config = dict(
    encoder_padding_mode='reflect',
    decoder_parallel_block=False,
    decoder_cross_attention_every=2,
    residual_init='none',
    lr=0.0015,
    precondition_frequency=10,
    batch_size=64,
    warmup_steps=80,
)
Rows from block 12 of the image encoder of a small image captioner, named by matrix and row number. Rows with one number belong to one channel. Each number is 128 + 24 x the weight over its row's rms, rounded and kept within 0 to 255. All counts start at 0. Numbers have three digits each.
After each channel's rows are labels from the 100 images, of 14976, where the channel reaches its highest value: "lies over" is the class under the peak. Only what is clearly more common there than usual is listed. The data: rendered scenes of toy objects such as cars, trees, mugs and chairs. In brackets: how many of the 100, against the usual share in percent.
# convs0: expand pointwise conv (encoder.blocks.12.convs.0.weight, 480x120x1x1), inputs 0-119
# convs1: depthwise 5x5 conv (encoder.blocks.12.convs.1.weight, 480x1x5x5, trained with AdamW), a 5x5 kernel
# convs2: project pointwise conv (encoder.blocks.12.convs.2.weight, 120x480x1x1, transposed), outputs 0-119

convs0.358:131136112132119107091113119095133102100199144153155102126151124138116098107174163138128151162132117122132106120134144124136104140159111106159133101092146111134185135132152122089115186149130131118089145136131096153099133165089134165134150129097097156111120128169125152096141118089114123156120138154129118113122133095133132123109151097141092125120065137123169179
convs1.358:135118148136114127131156145116115156176162123114124187121092120094149103104
convs2.358:134118096136125176130098107113124129121141137132119114128145125146123128120130117160098135146132097112171146113105152131138110126128162100101172146137099092092132126122102141066190143121147125195122153135156101130122178149114074154118144121163124131135097151116190154171162119145110138141105151141130149115117148100127121101165123134130090116091168095131125097
lies over: barrel (64 vs 0.6)

convs0.363:169128132134099123111144125153099125116136120097108134141185135107128132131179147112116144143079140128115165154157139128120129143144143092123165147104218126151142137120152119148145121107122142089137102143111147120137105133177150127090137131141126103080103177154146102119138100139117094131116151083105093101090127147122155123110125128142120150145086137138186097
convs1.363:140102109122126122128181147096114162148158124124131065096145137136139152140
convs2.363:134132152081149152151156127133138132130126130185111139153108139133178171171114122130149126132115135098087139134128173173131102092132142127128138144120134103149118101123148120152128126112134157126106113135104141120142135136088149156089125172138095181145179129149174145126120136118160159137111140155142113159167157146113114100155163081096121161170102140087116157
lies over: pine (32 vs 0.4); tree (27 vs 0.4)

convs0.408:149142120141099162138125141119078100156144164095094116164109097096157151121121111084096142148153168112131060138124086165114123119170101123124155120129187112145107100138091140167146133103123093123114117123133154114117149177126120085109136116177118131158115142100148094133143121132168117104129126142139098103151127146144146121124134143129124139166139156100100092
convs1.408:091117110098136098144126123112100124087110112107125205144135120136133114114
convs2.408:153125135152126135128127137135121102085135172143120121131106134106119109146152109159174135136169125140120131166108117150141105146106150088150156105174143114130135152111107079115132105105161124122164119133141136155120164110141054117162134109115114141128093148166151154150142118093150160098144132134141104106143098101127157058137150112163132073107106104107139087
lies over: pine (25 vs 0.4)

convs0.318:106104129100114072120132090139146137157078124145145155089128125143089152153175127123170119141151183132085171121107128130105159162120110144120112153108078167116162105143129168132120124122122150106163128173144070135148142133166119086081101130121135123156144134133152126103129140158111126118144090116093157142113164102109117124098116135127135123116140133128150097
convs1.318:097141078132146147142144134138123143158141149089109065094129115118150129132
convs2.318:105166104150164137120183125110124159097147128133143140155117149117094129157117188088155117087169125110162119127134163118145115140149156089130139123161153162133130126090128135123089105164133167193131131122124153122076162161094111108149142109138128136112125139141103074122133128106146121116131188121133113099131157120101147111101137151109119122177110141128139118
lies over: dumbbell (70 vs 0.3)

convs0.106:156112132114128132093137102138153133149132131116133132125149076159157104090165116160157141159165114088092125120144108115117121067154092118141129097130110094099102108140156105117161162187135125127074091131111088080140136108103123136136138140118120159126171137120122147152143110122125086162131142174115147161159121142078128163130110093115128112111111113117145124
convs1.106:114138116098149121150136105123113186173115118140112157145095140140117176141
convs2.106:115101093143143135139132123086089105109173124128122117188110137073115139128093139086130137100128110123159106134157123122144073114182086151127138121125160169106113108139162134127122139112118125131123119127150141120118148153124139125141143118102157168067123154144139060113069138109105099119124125161109133156105157142131089123111153168111127163131125117092133123
lies over: barrel (64 vs 0.6)

convs0.40:102162179129172109138156109084120129160092141130106122125104135141072116108124097149131111147102093145138109068107098146127116148146113120139147103128121096092111133129117157149107114124130143143117129154103085140050124154100100110103148151103129140096138111160134112110187141142111128108087147161133098153131137093127146105135121150104175112122132158124153144
convs1.40:141133152156135134122138130137155148214153100145143151112136143142139110148
convs2.40:091146143098163151110135152155137115115140168164157105113092103096096146128129167122168147103171132146139158126100103177161113121125123143129124131124142083145129108133094117080103112112115147160141113104181116114110116152073136142102113108121126097089088129095109144137121132091112132158126156115162116097105129146089150098151139108135109106117147073147125111
lies over: house (26 vs 0.6)

convs0.108:107166124147127096174127164134097120153157122144106083080148092129102133111113090165120131113087090133174136118141083147124143108160164087149176113138136118094096111099113087126123109154099133145143131120095114143091117159151068148095156126137119149113100121105118132098156132101116155128128167119122160124128103137127086148133146124117120097096138108122117148
convs1.108:122125162150113105137221133118125126150130127116122084128132130146129120120
convs2.108:127108106147112097130139149116102100089137125144092101108165148104145140126108155155155113135129138130118079085066122143118147132118103160154098100115129078092125159132109117131067123126148134147144139128102142118114139100136134157138114124127121190082124168163100138129122123132163085098121139119142121110139178123163092148144180134113118130161121093153156110
lies over: house (32 vs 0.6)

convs0.276:110137104134101144157123120139080169172108101117100128138155119117105109149163131143098155128105137116177097113132147147143123085177112118118151121115119136181151114150192115117152147135156169149131106129158064130108136151126109126123110158142101168096161146105152115112134104136126123140100128171128102112135086121113118126103132088090150137092112120096102101
convs1.276:134122119118116093118156103111128123210144100123130101152123119138090114133
convs2.276:110123105114154131126112105132145105143139118106146117143156077105193157131108139107116148121144130108113100117118154138135099147117100120175156149122148104084147128152145155135158093137123142118107194113139112154137112131104107114131092126089132108138125118144116100109131125084172073155107134141114110156139167161093104168091129085119133161135063123141151129
lies over: barrel (27 vs 0.6)

convs0.188:186120120154121133148089101116098112111141118150114149141129126130189164085122121115106127134131123128144082109129123137147113112078102128110120096136132110097098111099135150124145166112131098091151128035116140119163143141124118120128100125122187146187169134081108150125146137105151109139103123174131124136117142108143100122154128128109137124175155136120117134
convs1.188:127093101076140112091079102122125106119104079117141139139114114117112128129
convs2.188:114097124134103110160167110136119155116099128143120166120121120146114128127123194125161129130163145168141121098146166168067105113116130087134147078135153113122129146155141114120126170145083141102194113145120123104151118144152107147144121138184140179151124091144102153131121143109171119131140107149125130160104133139120135138111083121127146085152118117094138107
lies over: lamp (25 vs 0.2)